A small image autoencoder, trained from scratch: encoder patch size [4, 4].
Rows from block 9 of the encoder of a small image autoencoder, named by matrix and row number. Rows with one number within an expert belong to one neuron, the router's apart. Each number is 500 + 50 x the weight over its row's rms, rounded and kept within 0 to 999. All counts start at 0. Numbers have three digits each.
Before each expert's rows are labels from the 100 images, of 14848, where the router gives the expert most weight on average: "strongest on" is what is common among them. Only what is clearly more common there than usual is listed. The data: histories of elementary cellular automata, time running down. In brackets: how many of the 100.
# router: router (encoder.blocks.9.mlp.router.weight, 8x96, trained with AdamW), inputs 0-95
# up: expert up (encoder.blocks.9.mlp.up, 8x96x96), inputs 0-95
# down: expert down (encoder.blocks.9.mlp.down, 8x96x96, transposed), outputs 0-95

# expert 0
strongest on: large cells (100); 111 turns on (98); 100 turns on (80); 001 turns on (75)
router.0:498467539439488451477566431436481490539542489456526392591487427543409472525481471565480510496497507461483530452550483523495473474470476566455427493419568489538465609497555570481519394457487609451521465422463585518496563422539527496484566477597556525468426563528460541614537429527509503523
up.7:504571412537595460473456584529478505453528437467495338489415481594559507613451491530513493478511556546475469409514487504520575461556493438576547496451530430508431436484577528467489500562564454480550504574446526540500565526500410516429531503485519519476441566546431446550450506521502499543
down.7:573464465501458504570532501517494500482532500567526518380567513483448502457439466470438498523413415495504595551561467550478480478467562535597536595462456560496543507520499483462529478425555520471485406462600545474496497530429509581553487483482507556524403449573584473513571399419484440423
up.8:526533525527506389532604509476470530541485511489478545504494473564494371464483522502499514603460404542472548547606532496463394532511402501477583523528590447507554503519571500459502442532468521523505526449500486458458530478506417427515607476389465474460468462490481525538577536595532447590
down.8:479487528517473528522358573512476530538444468532487490446460516480418577488457488447478525470488485503662479523497507455466491413623536447484435464478468534479557494454548532450534517547476583443518460521560593569459521559490555521497428533526382480470452584486561530382483511468521518568
up.9:483390444528435474552461503469494531481528536581595460492446507522423610547502489470538519398501495509526473439480557573445533476542448566503501531533393563660588466469493529562534500427500471462538480436503453472377468478488576463516416484506519561522527525521518560547477492432557489486
down.9:504506486460499518396552445524463464493472458453437501446560514473629482559483473563497477619477505415506528441421575506536443523472499543476594479529546554376435531532490470405530465466464447576517474503500525510495553510486511483474540570449437472472602483483604418459476623479469516533
up.10:428431465567513517437510439511554439397552504490555488513547532515495489534501520474463433447496566554494499460536328534483418516501555493483566446498460456454437457558495530538511503395441523522489539564542472515584536500526481529596458543436480586531564543535535356527499496576427528489
down.10:606485486502532428549465545557442537592471471536527486496421538429465530463422507646457489521506478447461492638529541456487600570435526506453501497492461425550536416494533477428485470580530521429503478478432571538568448590426570551479490491533502460477407503476498537526519479548510474527
up.11:543606580491406498474388546506448487602443404395489528548515500546484429458489511496591581499475541500560520500533493521503570556518548434521504477581485524464459490541510501496482568587489386463489519537499479550463561571486435551569582384496527492451535484468437462473436446529468493468
down.11:609510455519662476493502511446504421470535586523551469463490556536471448659494431450458531437594520525521556501462393533496470469416468555478522518536512460466507516448449511513565482452516545519386533463487529414561511447509550546452497552554512432425490449470509512482488527459506451554
up.12:465485491431477473495410475610559532419521525563533560451428474423544450592514509429455472531457485472511546533416611470379486451508581437511525515524479471519487482428528569550510522599518441507459471498527501484562524434449517591439570404478542533518506548445487523427566560501479549548
down.12:488448500548519548493523474545460476593428526506566495498439433476463470444505539455618505471535499560532499592542584393527541423554521549436351411511510463431618441628509487470486450453461498515554514473539563530469557495509472517553506476515530499515479506475463393519493542437470443505
up.13:553519441521481468493518559525479455518480526460572445468429523548522489550593463510458524459493489443568564499519466565587470477444430529548525431520405584462476507550549511506465504559445426544540537543464580462509423476543414432557481364464504640460397478568530464481451478444501544509
down.13:419506483552549516513489567531625482474482499505497460512440445455500522476581443543477485512480394480476545572532524554465414520477533590564453417388466521483423543513515428530437440504555535481602506586550436543450458454465553472405514535456496565503480452573461484569479592540506434485
up.14:393540567541565546404461479544580453495506460458472535498528564496432543396517536506467488503477623623545468500463505461471526576536447419483513457536464480433540479498569575494503524434482467529511535510408459579540509521525473453571475546560511507546430479545512560480496540428354532495
down.14:570519435482491512515531482583489537485547573588548464448454472458497481574539445486482494455493452505480535394398475520513407516490397578489497513511543544577502454612573427603451485520517492454514509490484445438457584429478484413538571458432536499465545487500476476453565504554602416530
up.15:580466536437470455511538556464396519518534528489554527463417462495578540483492415492446510466487562540509431473552485511474389528539473556530434512481575494517478508361511548553541503437423515388464545535566494547530472463576593505432504567492542512409544468468557510482486477545537387432
down.15:517521568481483494495565443578590553457571474506477404613513471553443509504488483434543508543480432492488570542557474545606553530429603451526500556500509573474422509529376402464464416527492468497490452563519443539502419480497480427470427451520462516537474544555415462463520524501433545498
up.16:515462483526463384454538525442498468553530492635568427519441549501410487528539530466453443562515507585449491478486465474394495541540517589478527496482340579489531467538490496510419519542521530523519475575474482478465481582549564556514593504457552471499462442510474478555603428535490496437
down.16:393456414490585571526499549511445557430524506421472526477502546491562534533447494525570519507564582403507521549450617531592442494441497455483560488474570469462521471483454547470522476481622419459497442456423466458483502482468492479522492500530485579399544557526472472469466623447479528549
up.17:458502458557470466468501477491514506493527558523464366514477489506425489491503400505491515588517502417514477557489497530502501483507588504446458473387461545565488529504607612524535601530537575537517502412474444528517434452455601582414433506541541478494519562423510420434448567547458532489
down.17:516439561476476472538446495505521425563443541523500521476475509504510539523464591468488487453564492660509565457534577461481503560551478451530570499537489459502547456514504492471532472518465415448502491657515573448477455519544413405484448546426387541488516523531616490578577508433505484489
up.18:498585497467536617536554464461526536438482506543541536505435535583541475482472411458517522527516527462466583562494556541463499521519449550459468534508493512476450508478492478582510450563491564550498464530615430466513500425432527477463517482530322497439507480481495469441362546502627485552
down.18:525450488521524440493511566494545449489561517541483499481522473564437528524465452566534416395520475475393482493509592549478441499525441466481502507434497486599490583503561518532453483539516594598509444503537334508484538519465592525480587427490420508422435441493561494459433506523568459478
up.19:502526539450551490568499474584461493447498411405472481424570533465452502575491467451491522577427517523508600533552602441543443438445498414491493496521483540429554414509509483540397444413524536538530494411508464501485535477520524455425525529463445451510557545630542468461543473543523434563
down.19:548558503537565570525445476484543474573465560465516542555527540486534457513430534569446502538445534521488472422525470546565573553506519474381459435546583489545459489538414467440506393501487404483524426582472483428483448549528557481358516590462499537474503458472462448563544497451560458454
up.20:403524475582486545473505469466531517538464510529461460488486531576496452500551487511602398442551524570417415413413539555518525427462414479468512427559513471457525517548396556458572471591473467504533498506469510508472472485508520539466449496383470629514541467575518463514538533571476590485
down.20:421513469511527552628516525550574562490469474423431450503488527521501448462564553523433561554464513457446494531493465534548581535400488552474498504453519579477477499437453471578469386471419384567566435484540522431501509441538524508542511638481506454440465529503489503557449469581491537512
up.21:490404496570416442522452479492547411515477523514548474506467565502462437609619448527481541471495417528503565572505484557545554570446527547506537458484516401440494540503467594420442504510477491421489510441455547599534495393508594424559463581528466522464495440496512482502503524454476430485
down.21:529518558502532568533577553537528542579553498445521461409513501430515557592436457518558480507498586509524448490523538479569509532491519506521452458529540560608490429478509472539371404465464520502479517564501432477556527447511485580542439424442499541425427416506451404456432437551521457443
up.22:466550444509476517522473475485505505481502487449406508456565422494465469396437512514440511489463483547541521544415427419534448494473565504502496417392480578456480536586453589384530505528519487543600584494547541470551522502514524451593572430502574493583515408418564535526545527504525524518
down.22:507422561547528553557523518535474553521519547516410421555551484507553469460410483520460522558503501463514462561558521461484568429535485405542505447564487577461400502409445495683550527454460504528525545539427510491490502512469492516425458476456413537558545561488404505483449520434515448456

# expert 5
strongest on: large cells (100); 000 turns on (96); dense start (71)
router.5:521602525531481457472451565498466501498518609487441579414594548441551504528496528477557504485427589536474440538533524476443514482399536423563563526532459391499501451531521559515487580497510417513543534464411570421437453543503452543552505521487542549532472517437511475540470515570378439518
up.7:440461532551540484423532485518416612461479503370539511528476486496525519493384477524515500414502513561548515535434546555466435460601471489521469516559431462551479500478572514553489514514540435501430528393539531517601488573481576494432492523489400522551456488571555509423447538462436540567
down.7:527513506510531510504497476484515412573488507538530533516431466416499505547612560549457544511507419541470502533510434527607521500477492546525496521458510559411421514661430396520464442519465425469494503510533431462437496486544450521436531501489623503528587485426429503596524482582527455474
up.8:600580600514560484514572453523483485510512533403507422498501490566510528567422460515409533540510535569516506584507554509431459447469532478567450630500455357396417457511470543498536482464509532517505465433458485470541474466458443526512466530510482555570454400479529528543503563477487506570
down.8:424395453607492510519454557501526469453509492598511517448499525512455547464591474526524546462506430469436545398519468552526575442527478541441515385531524542478598596401467445550492489581449454517503522557394501561515486441509526510550496499553480438452530566495451498497552525561591469474
up.9:542512558522446483506468409544530530465425510525489549496496462488541436555503463491416422489459470508541534475408577495387433496430556551602517578505557562520499475466478516530550435502596584418492521554479485533504530410513579514458508345473421500487535487493541580469595525504530514538
down.9:597514493558513419475524477557527438516528498432554487564480564487548453469458536442544548502592533482487504446504420426505436434547372407465518476515421511447442589554475471458443464507459496521471524534519523492469502578478543505626478635457546562521470473528449476522499439578592491504
up.10:482602509445418482475503473468398586477502509495529467502497498556516437603415571580412568628469454426479532523487479540581527515456554440502513492428509481515479396513443437551566445464504563530552468547535490517565514558496527486475429521388484427507525591456453499520503472507569547497
down.10:507581575437470473501494543565518416541595470582516396435488543453469465590514458518429482473490493481446446511433462532512508473425505529448535437461539418469587569478474506522527354546443548513542506481535525502439542480531444475453494503565525554413547535480460533475566504528500563643
up.11:545531507364450550501503404497478523559465529558477475504447578476525500502523496577556463476500437616454549501529485469485436603536471399485477468438530521460469541524538464488519448490477555463429522455407548504585498520475512487542555546524457522451458416443574543449551399479544631560
down.11:449449488498552499540565544544471499434522429448538594396545532588572423528404588438440531526386494522478469548464459482507573479456520506512498478555566513447470553434450512453600616505471553540431502506500430435551431454476517476589459511416533481479546500497520507497491540547566553512
up.12:458506509463573465481534471447495522490612562541452430501513487444448472393546461524409439448456593467477513474469557496475564484517473451494539509423529531434499559527444524500486476473481515405558513492544440620548555567505643442524573447465468441523541505617431542513475536559453482540
down.12:530495490612417505474575611546510490447479481531547445551485542624543565470439509501504409560546437532489472450472521540530436556443471459511423556481522500566492433526477587466476507480450538588488481467489533427466492536552525481394443511374605567478419527455481554505483458527519486520
up.13:475499576450492543517515510501462532551478522538569455450520510463474490486433523499477482513561533432517657481497585527573546495468436466469435510500506489523518575541614514542526513451436456414502433549545452482494480401516516484440466382403611491573493593563562509506454481527489439402
down.13:554490513626448496473451517478507420420480443461519544479467437512570484499492592556392475494542535535560496458486571364470494539460551449463523524541425540511456477531489587458473505458431488547493504532518527450526478543603440485606566566599484479447476399467480415493525477525543534557
up.14:526558546404416492577506475530408434602578582447431550559494479487530517526470561495514527578561411551547481581502401523442454522505473495546466470496513505519410547453526514387487462468401411493423478566522476380525486478551495551530484505464527530476546564521562493498468494564496482533
down.14:449479480478535470559430494635554539510535524624493530549460504394532550355529512447457457468536447573402478465409404504465568549547559497503548443519481473439533455499474459464488560537562519564577512475490484539462460488494484406451499566487522449499560505456496498481520516388524551505
up.15:472505603603412533503501556608470522477507528488536425451427477530493521514553534539465497450427550442505560453500528543456465432446526491480425401501470473492552547505504523538426502584442489478530601406425518499500515506582407464551485464541466524423573448442532379548489566509541464518
down.15:519475477561477518418534500595426555520505484495462529452447446505560520476550561521501471462418506495461535566441467532475514550569496513544517438432455516414376425563544514486504510553515384424470579605507509511489498447490522557453430573496518546466527420523591603506538451559418475439
up.16:578544522659511427536521457565392488480514497554540440519432475528485510491446523535454467455536554577501484425482407499519607472470507530470486580531536453563466465569500531365546414490527472486636511478447524522431461470449500500484537480459545540540454473513514435439539486469564453529
down.16:394420501484521503496496470498567466580568530377530470492505476469500480415477462492550486537484484475504491611545572479500511522520554485575510411505469551367408469430556592562451553499520610487427490496492492445588508535419485485477531489500460488576534481506548573576441538476434448453
up.17:507444484479500569615459503514540501524529510452497524503477571496485587433532554521488524472491543499422503542518491512538464546503527501444409475510468569436480496528530578470489438485520493453504435462474504534552516559479512460333487472428571661465434419588538640426533453495509458520
down.17:570475503518501523406561393478436434478500499497496450518518449534540558411496469491426488521476499505578403523497519431500565554480561459485521493574503462522420524466478572458509530671409547509550490507566546520392540531506523492504532484488416505578468464444524431533575580521531568428
up.18:461446451489501471511538431479470522552502443503507508530428470607540426483501453509559555451552509451498409484482464493572521514497542607567511484454457464516413622486450488521544510424520487516468450543521493562522591408547511524483511405475557551510553524526403615630407519494553494521
down.18:553491533552538395398544513398535539528505505431500436531459453533582564521482460516531521484477451532464539584490476516415528424482463485522473508506535422523449516547508477511524472525490496384530490439550605489573458569550572571511597565457463479436501402465543527480471480620459428452
up.19:523580561504496471441466484453443498547455462453499526421565500492494546602493550466488460437431574510593478484409586495431423517555517490520412494550484432522565581522443504490478493377449466505534515525479628496528562550485440509568417391489569488497510522494460477478566538578550519529
down.19:458398510565516431544492580517513526511528507526455474557456479568507455392539447435533476562527437437451531542498467534513424529461481514461521531474566554561406526472533537437530503566512469451484380547501447494486474522560510462488494527592442511519506506485607439576425617492500354528
up.20:484468524463493535479468490457451583484527428453509544469425578510489598492463412557525428542506471507454495498490554472518419495549454529473505501492455501428484557589534525552410479541458536520561474597610506443415492539479538599483556450480498541531446544575494503518521372415540377551
down.20:481547509560447477550482492506536546613504588458485554491418488512535536444478546463464492533438451432555592544492550497567526422521480445498441444592544540580398414532453504545493454433569432469486498490518525477493528566479458520442502547542483575564546458493477406432484607456519416420
up.21:578426494487460463471444540458487441541541538527617495468601343564490527505486528528474414530470432498558526456522450530535521451526565558443516495578505420475472531504470510545529577627526441457503546448445492548561467456456417505561461443499550456486484550414465512570496484456563533554
down.21:461567533511552615488535384465450558474507466466475539581532460538555441522440528559533558555519531411544490516502554454467428521408449402512486498416576484572489468520517540445484457434546554530403457579436511490510463478555544556497485483538507627511468467506509491448423534500516390463
up.22:509523493443519467463517523580432531528482476399540569473510391513446531492482494475429507625534477467482540560496511513534384441467473520553470443504507505525386557594578474529470408461464449526435543512536535514539448487503488481486495465570456507566403548424519531518497570607575495605
down.22:547603518528448555451514485496475465603519458585499516456546498536578490564435583482500384526436411482512478553513436494484530505563648485541476551532463488488549513463482574421530533481567460464502475531527431477526466511504486498449477533392498632476509424468523479462535510470501421388

# expert 1
strongest on: 001 turns on (98)
router.1:493436573487553560553476441530510495477456461576545506549386469578600540461461401414582521539450565479500520494601513525502427564479453477468549453468495432503585430513433502485426535467516528544520453522609445493579495500476420540473565488514443406493558492511415517467498565491565503495
up.7:494513496355493451576492486553493513589496458530471466460383421380635492487472485435473570494519551459356518504511553438528502493449531509507505525492598484576519508513435528483508501456492503465522496469450476390539452549469480544551527465549577455504462466561525491585586485559502498484
down.7:459490496592518478499523553512510454522566499523474502538662507515502540522478522433505357574468508477493465449534456513467461387514470443557462465521476549477569531491546483436597510540537440529464492407523491532489470559532472438480463390460499492501488495480597518435654601543510495504
up.8:457462393529568467461561528464498545587477552523465454519435476507461463477450451483520522481529547525601433487515480524373489453423491570485568521495523582568627495547413510546495506524496559469628466520462516506521508445536510530451484494429501511498511444478524489439396479472366548581
down.8:434514439497502535415551441461460411488523440504513546507580436464372432522555509458543541561568453466472479530508480470504467579592551519542428511490490591545512496435572555475475531500493523503461606512417511497504506487513398524500473434576480397609523508607516509493472565454447564510
up.9:550453464541465443535516524558395432447462428563561524575468404464489443420523442394496514493473529496448523447525447535413524451521440493500549533572551506462511462423509408524571589574570489547451538498518474479564445512603573436523473488539590443492557536586503489536534471533474526484
down.9:412542563427532483487477430464646464534511561502486542464529551499496520552470465498482542518455577448606573500573445474570423562496465551537459518488472530507469468518465651498490461498470469382457517487492482466429496435481496534525555512404465553540485374439528485485491490464505422571
up.10:438532519370561491472540427464489512531480452500582473504540524538502526549469452440457549527485497453545508481489617538423473513388523524604491534493426515460481535518561465480466484598540450491515547469487435459434583439610464544538506451542442485479578609483545568494499442415430555495
down.10:450468467457504558481501579497468447454475637507480534497573500558532564421493482427500439523519418515435489498589496388584474493485424521407437508519527638534495514584566496533476487481542489477483527519540524575560508528407522394495500504486495477494592534429522448507547555513468400469
up.11:504529443501400565460456433405538483527487529537429567537581448490543487517492519459478493511613532485529554586486458513468453597539530501489483532475536445529497508616608459550504471447452489566549445439561491383484495389478441466502537510485576544486486557561459501477520469498635542491
down.11:493609535553484450409567519553552497519564488445518466461380487417515519464586594528474500416457462467443516472488530424510523431515591493538500379520516531460609577512441607495503505531586506439583539465483515503456485515528563468532549488510489461474535464540531468412497546542412509517
up.12:508371435485485442486635512469409526485538488531464460522491587561444503521530478493538584461491476521456385425463484465558475521467486458545539570577483488391516479545466516537482440409587566516495540400438587444498548464463497542499566514551563549518486469531433507530517510460434496568
down.12:453503552510474471470436492518593538508484490479520481420504424479526572513388587542472454473545472479507627576544484461557537458535451464508502529528545511461528431555480508491506566504448439500463395570439480555565415411534462412555494468458474497466519490570526599398497622555523478503
up.13:469550532473562409496499360546557522519483464560450497418502507453514490483540526429607432521504417490504510501479468496473470495489466518548488583541497460464547546559561434493484572594516541583521528524397463581516544528573467498460517537423531502377411597489541484524456407533530552476
down.13:486479390548509556512487509526508440470501597436494541475486540530513503519534520547379545497522456493505593565463474532549560530507528462510517475488447519486533377496543496589443496453570461478440507569533509405547569541451478525516475449469471552458572388539394519591417607417513473489
up.14:506522498519537382461522480487557444505507494485469499507524522466561573505485431477557488562409497488439475412478541495484449519439549518438439451530563491569504506465473374420594501449541430618616547510486518498582563540389520513509560475529494524533486393570545488484519500498394490550
down.14:521443487562544602495423442512444585528470469440535474492474473575449439504522599519467501423502544481391452535440551534436510494556547466543488502554475503525588546503463573619451537501488561436459450446457467529438424562464474506507452450465468468549487598477425559525530517496611577483
up.15:494426458476558517529506450463597421583511560527542487578497494524506491452519525511490491445543382503519472537492555431348600609458481458556519495535493546534507502476447533528516481508517500468496533497588382423429426515550486497466494473509467458498496562521556503481431499519524371618
down.15:519345465552435618508500523569433480490425541519486475508495473533441585493553496513479393538519482507486432478457461493449437543475488444567526437536534555496545572510485536601547536579514373484572519509465501527380436578508496557456428453469469457545527514440523487494555472497555538513
up.16:461406497471491536505475451491580493450507545472525588444406493465539470486511425492492479551515461561509518513460539431540567453457595504516462542505471525463527453530334475458483503500517536530479594549509435616422558481435621506576498576392466524473466503422523529481541526448529503565
down.16:502506551548430394502411492429544482366510567468465529497523467487504534461513464578515477486572476493439520467489512489503393545518471472498572565588542540421429593517474530434479445479471575612457490528468566516556478461461540430524452571475560508406484489535492510636501465494472543540
up.17:496420482558492445467473543553451546398540567476447518486471490524511493493499528540532478550513502453508513545503383382559556498454524515477559437394539421531559566428581581414511462498555491468418435473468631502510503547549596550486541474485517409542580527454463487513490565506562515495
down.17:534486538545472558472546498492526490593372422500555491387458422482483486510453484527445431538443524506453503516614528582513479483427486470503522576515437518448536520607451549518535497489487492562555571437434532450421506480485539466549477482530490525434621522494536507467509409490522542643
up.18:532542487521448505467501486482569521476438609514454468507504445454456517543455482492483419590479496493532525448565595522587640521374497514506475531575504530494462488504454487603506474480421578527527466450499517346493472624480439545431543539488490498528447484454448459412524452498467518513
down.18:545470514532650511542507512509431519470557602507456470500527490576490502580563450590549445470479559413440450511464536498457418516528459532474509528468537489531388481477527550404517437447528552542490534540518421482557489552580603441492544369486455502564512493500502538541431442496489470428
up.19:594503530401486523505537432418505462493435543497507552544545587439517481580530570409440580397454550575508458535467467526503450502501508491500532558533537446467466583571554508470534481477485559480462470437524508533478562432577525504465462485370398545403508539529527433485452541480512565573
down.19:546491526592490454490543481497549574540498476491453466413521516605454598567498499473579470419584464430481532529454605438566487481535498473551515482473507484494562446579503536535400515543519636529553477540491473484466464535487531525368470539445530479428443517435479451450541553404499454496
up.20:484445529436471466502477369503561426467490505509546470550548510485559572563526432476565569419528546533507581474479475485509429528532518555469486578556515501481534487556396551577538508571497506440495578441523497504570522537507461381563466467392563531389498456483497479517392446529482498428
down.20:458558534358514539579447535463503503430452491490435541604438488508516466396523460573474472577453489490482464486525568512444530494453428522477514468516461524515457493450550457458532494507498475575468486501582558426438542562536563518483605603688444531559538516499484483470491489499487466506
up.21:456504476462545470521613497552407550524507552465441519529421481543534577499532619406519568452446473527510556517567417410388528546465572503484392525533519459467507499472480402506507413482546466554401562442504519533589549512473494471522487429510487560558435450552495547492523522449483511504
down.21:448515515423479517461461516391439558546528393488550495601481559495493539596442461499600521471462506581532449474381575481460530491601582500532517480564542450513453512443579467543505454485451556457438516489508517568575467503488449476454496518573537443561512440444547416514466519537444471434
up.22:558438491612505439529573421539491488571497494451571487539488567456575484603480443422585517493525542511455507442421492456483452477471483489463494518471503541486515521564386543461521510465577539485439544424495471448535513576519469433506535415395584461457524522603478564561513572438502542443
down.22:433455540522484525455488450558494533549547552529560476510562440542456505505542467500504541462505495483588539570598421533529494583562582517530476469522540510518488430494511583566391496528563527373432497519453456487527572408451542502542359520411557435488471394441514524488466518498481448503

# expert 4
strongest on: 100 turns on (94)
router.4:470454479538519599578470493537459585456468464489500518519522471552526465464483480488578520383518502456507487540445603474500516431528497375559451502455515553458482472499469414563465469487498500530468472547564548469474441528492517558476458505530405497468564554489521468369458638397608550517
up.7:606535510471477535448494457546537500497496545560453538442437449565427556465420458566477443554546512349584513495463587509500527491523531525538486430456569552435548509492476632533448480460449492457467563478550514484443546494500505476451529517582505551436519458356489497519545531437571447514
down.7:458544487559548475444458472479549499525479538452448539508477587398557488521463570553575466420483474580538453517546448463494554484399462535419453518559462369566465541476551498486517427421598500526497533500549505380430464512531440542494448528468434539542575502564544566536563442504464468482
up.8:423519440478521546546562457505489539453498556481576476510533601504458502446514581545501461468481501514500509568473498438395447526513633546514498506465494483445431521492427540526496547579558572605466501411476491451528548542404524547558438513437396433560498430404511458550481539549531566472
down.8:571537550560565481444412506484536554498462460679520429552528388450533491425441429478455437548495491537523506474509443555446475422508510523468566493447465431509553576581500541453510575457574506499492459532538530482474435474546451471492473572412448547545533538450495496529496410448501526567
up.9:449532355484460458472493533546529501527458551506494462553562526528526594563434506502419496517485484470522491511441513440503551501443560499533482480444509421468553500438481505503524531419623512554528490442472442555419506415532549501521494493421409611532475587571490570560526503436606438442
down.9:499442525601521531535550426491480552458522576497469384478527542592442500586464399444546454535526429462534528476552510483477472465543488496545509464501529460498647527475597424471559558504538492509506495490467523508545423534545469379445503396477457524467500489403550523444494402544539502536
up.10:480480481468420569507448500439578503556548521452554519534492494463493451470552408445500463514451429552539475489462545463520531489584466514531595601483486568430537556523480574414431590482489420555494531458418510542419499394520501417455523523491435532615573497499545578486444539512478544559
down.10:478556553454530449522540427551530559459440507511428451459472491534535500479466551521423469437555476477497613617594547520492417510521503423464537414436431538570497468484544466473592561554516438435486488453495475461519488568580535595465536463460524586436456600446490595521480472509481530503
up.11:606563586537466454539511477491569508411422565465474491509517556515540606560549524519501459385564570456571485473434536517382490504555508558506436483501537536488481539516526507514442469444464480518511377466538517440463483643572475529456545562451527452463421518473563521448506526512540465475
down.11:348442381602467509569474529468490476452487462517463532525494501461526454539504496439632446548488465496475486483546528444594562497528529434571518461554500442471558406457460503462539575526533472564517585553402434490468437524500456486468448455543471491563581486476541530576529538452445485501
up.12:523488512507494548418524482420517490488474434456482497486540510507467633457392555458456525597482598506532464494512494493468520416573460611486463496565511469438468580528417552587515482526458515483421553486447594536456531433486457553570484520496423600520445541507560461543475551487545604498
down.12:420525618460491477509421510575465521461538495548492560501488520470486375536458453559575447469473484569499532532550511511556512562478430513572572532450514568496464466490432562492545561435446410509475482500549506516645439539421530486458511502384484538520467414507411482523494489533498408440
up.13:448586452516540418463548469531456539569565470600454513517525483478480527556394595463463517428593498538430504532561509503424551424428396479457529507514503507442544477631441473506513467503511557464477514582531517515531638437567525458474461481526441568465505437522467548499460459453512504536
down.13:611454506490513528502460587513502551415476559516588558521491516471481463377489480534516510497463561462433504519489550476527456534459407455424481597451526481473438487422610524642476533485553517549537461596453545533491496515461524502399488548459540444465446549497507516389536482575460534527
up.14:541577352496525520487507478462538516528519492544459520534511484474636584501574404439493623494539490525402526474497494458479450467542462525433552447482468482469508476440555544408465572350480485472505487430552549558466511493551629522481514506417544523535486466539505506480505507510572463501
down.14:480544475400473493492528558498501452505463572509497532509421461564335496477493558583365512476536453436507470529435572501477535502492552589564468510552480568444462499507506577560476450545431537508565516372488539476412524551486600483486509532532536493419480501475590440534460505483530545508
up.15:485378548570501468483374518515464467503630490401435439585470495514503444561443461508551488599461548460425505644535531408467566549512554522473532514509468513536491483486518452576551455536556476511510508473528484547433477544430543589468429448469519486547432535463466531480517523535558486515
down.15:452531551439516501460553547526508548552514502611457524577400508459522521573556572523493437554531472525459596457431480452569446555473461487469428520520509422536426495590464481470536522539499547529297496557547521465573477502528506560475437517489510509522473442537453470583515516429449530457
up.16:480521508553374515450495459592380436546494535532487447534537576421568433490491464548523473413433459463564520454586534505553522514508485512492498488486519500566465529452557495591554546577565504418416461465469483476532607455521512477574406478528529479560519534527377550496525489502482445433
down.16:520551585447530438472422596416551453538471508537560538450533472514390558340467493522533531534578510489437479541537480567478516459506463420492446465456524503447494387523534537454605486571464565520482499516517583535548507532478503494488497413555421548505480524518556497480477592408489534521
up.17:522513556518512437607493499509459551572435466492512486538542481519515483470509539567423553517511509449470418466528515487474556503434463466438553520518470584595584427472363455549598479489553513461606522464447512474514371556419522536517500520580458415544510402491462542526505482537557507435
down.17:419377430446548494501429493545532486473550510517505574462592549509524510449481511439504566604568450508508634567532501450390516534527460541483518552531515567552456503533549548450460468543501525407466542501515557455434461521439560438460566419513474512472527505508417559478497587534442450549
up.18:509449448534499545539516530574455394561485594473437587450470517522503540510528460528532518554561484471524474535515497550437459483538537455497479448492447494507533490606425424471477518505510649392460463424511555383472582424542498386575501511483510413506574459524528493488566535469549484506
down.18:519513469463500510505461469471489553405462541512549419559542521498539482428536524420512479402583458505546434507582434480426434463419418450565457537430557537518474505494557483513537422553427469617593486516523517432482521515453595515472579549503446567583523568418565555490499531489491463479
up.19:451476520522533487523502566574488551484402573535522459471547501497540419511376471390435563545519514561465474397498528494395530572512440600441468589534504522465533455519569536534471504563546529576415567598539536446495472474530469432401520510513475520493445584510516468496508516512542432480
down.19:543444528581522527504565479569485531499512514484465510560427538523495562530446478494514463475446518460507499424461490578607446387548484477589472471427534451517395496537547521475526462394551510525620536542525447553535453526489575423508538453398470435551497445519414573489442429552536507447
up.20:595527473430494483407504490455528599474544457434548508452569504631584523545473517461481568526609402498522429429434534488477542475467467535486484498511536482460495559516477564446469511524491525411451541522514533551403470403403482437469512548542504471497501491548590584566453446454519557488
down.20:446507497487504469564473503567476457506523468457462456524551557440446521530554524573391388527530529433550578447594458372484456502529477480500493418522498519525516476503529455557533389562448489587500469554490556447469495570629444478524496496464493564532615456520506510452469552452558455428
up.21:556502430525407526588601492494417517445449482525424487476513414478526555457509502526453490546521448463586527562403543502494397521512446519482474503490485501579493523535420492561500542509422446514435528539412508498452460505497545478452469477466503548606518567486411581421548510562550464629
down.21:495538487488493463428459614525532482526454414555515519538537550507451529614555508442537430437425551528547510554469484501440574469513504488537460491531443410554442531517563538510448472419478556435534385501542557501507451504476496529521570613511548380429436483498535509523544553530519492377
up.22:570567456431472510601503505441584534479497538479483424488530416532608511495518543477530478472420465475490533502454568579390349495492481577519589501555521509477482421456423473475480508432548479520563500514524467535571454572568545461477516491447530464456493485497600528523470460492628523494
down.22:488593547487564448463489494583549491502529543504521447439546546475449503408537465511503409367508482592484550485433613475467505566599456463480530417499562510519440485436531433524459494511613463474445617528497459461438465466499475491545417503484524538521540471513483583427442518560555486526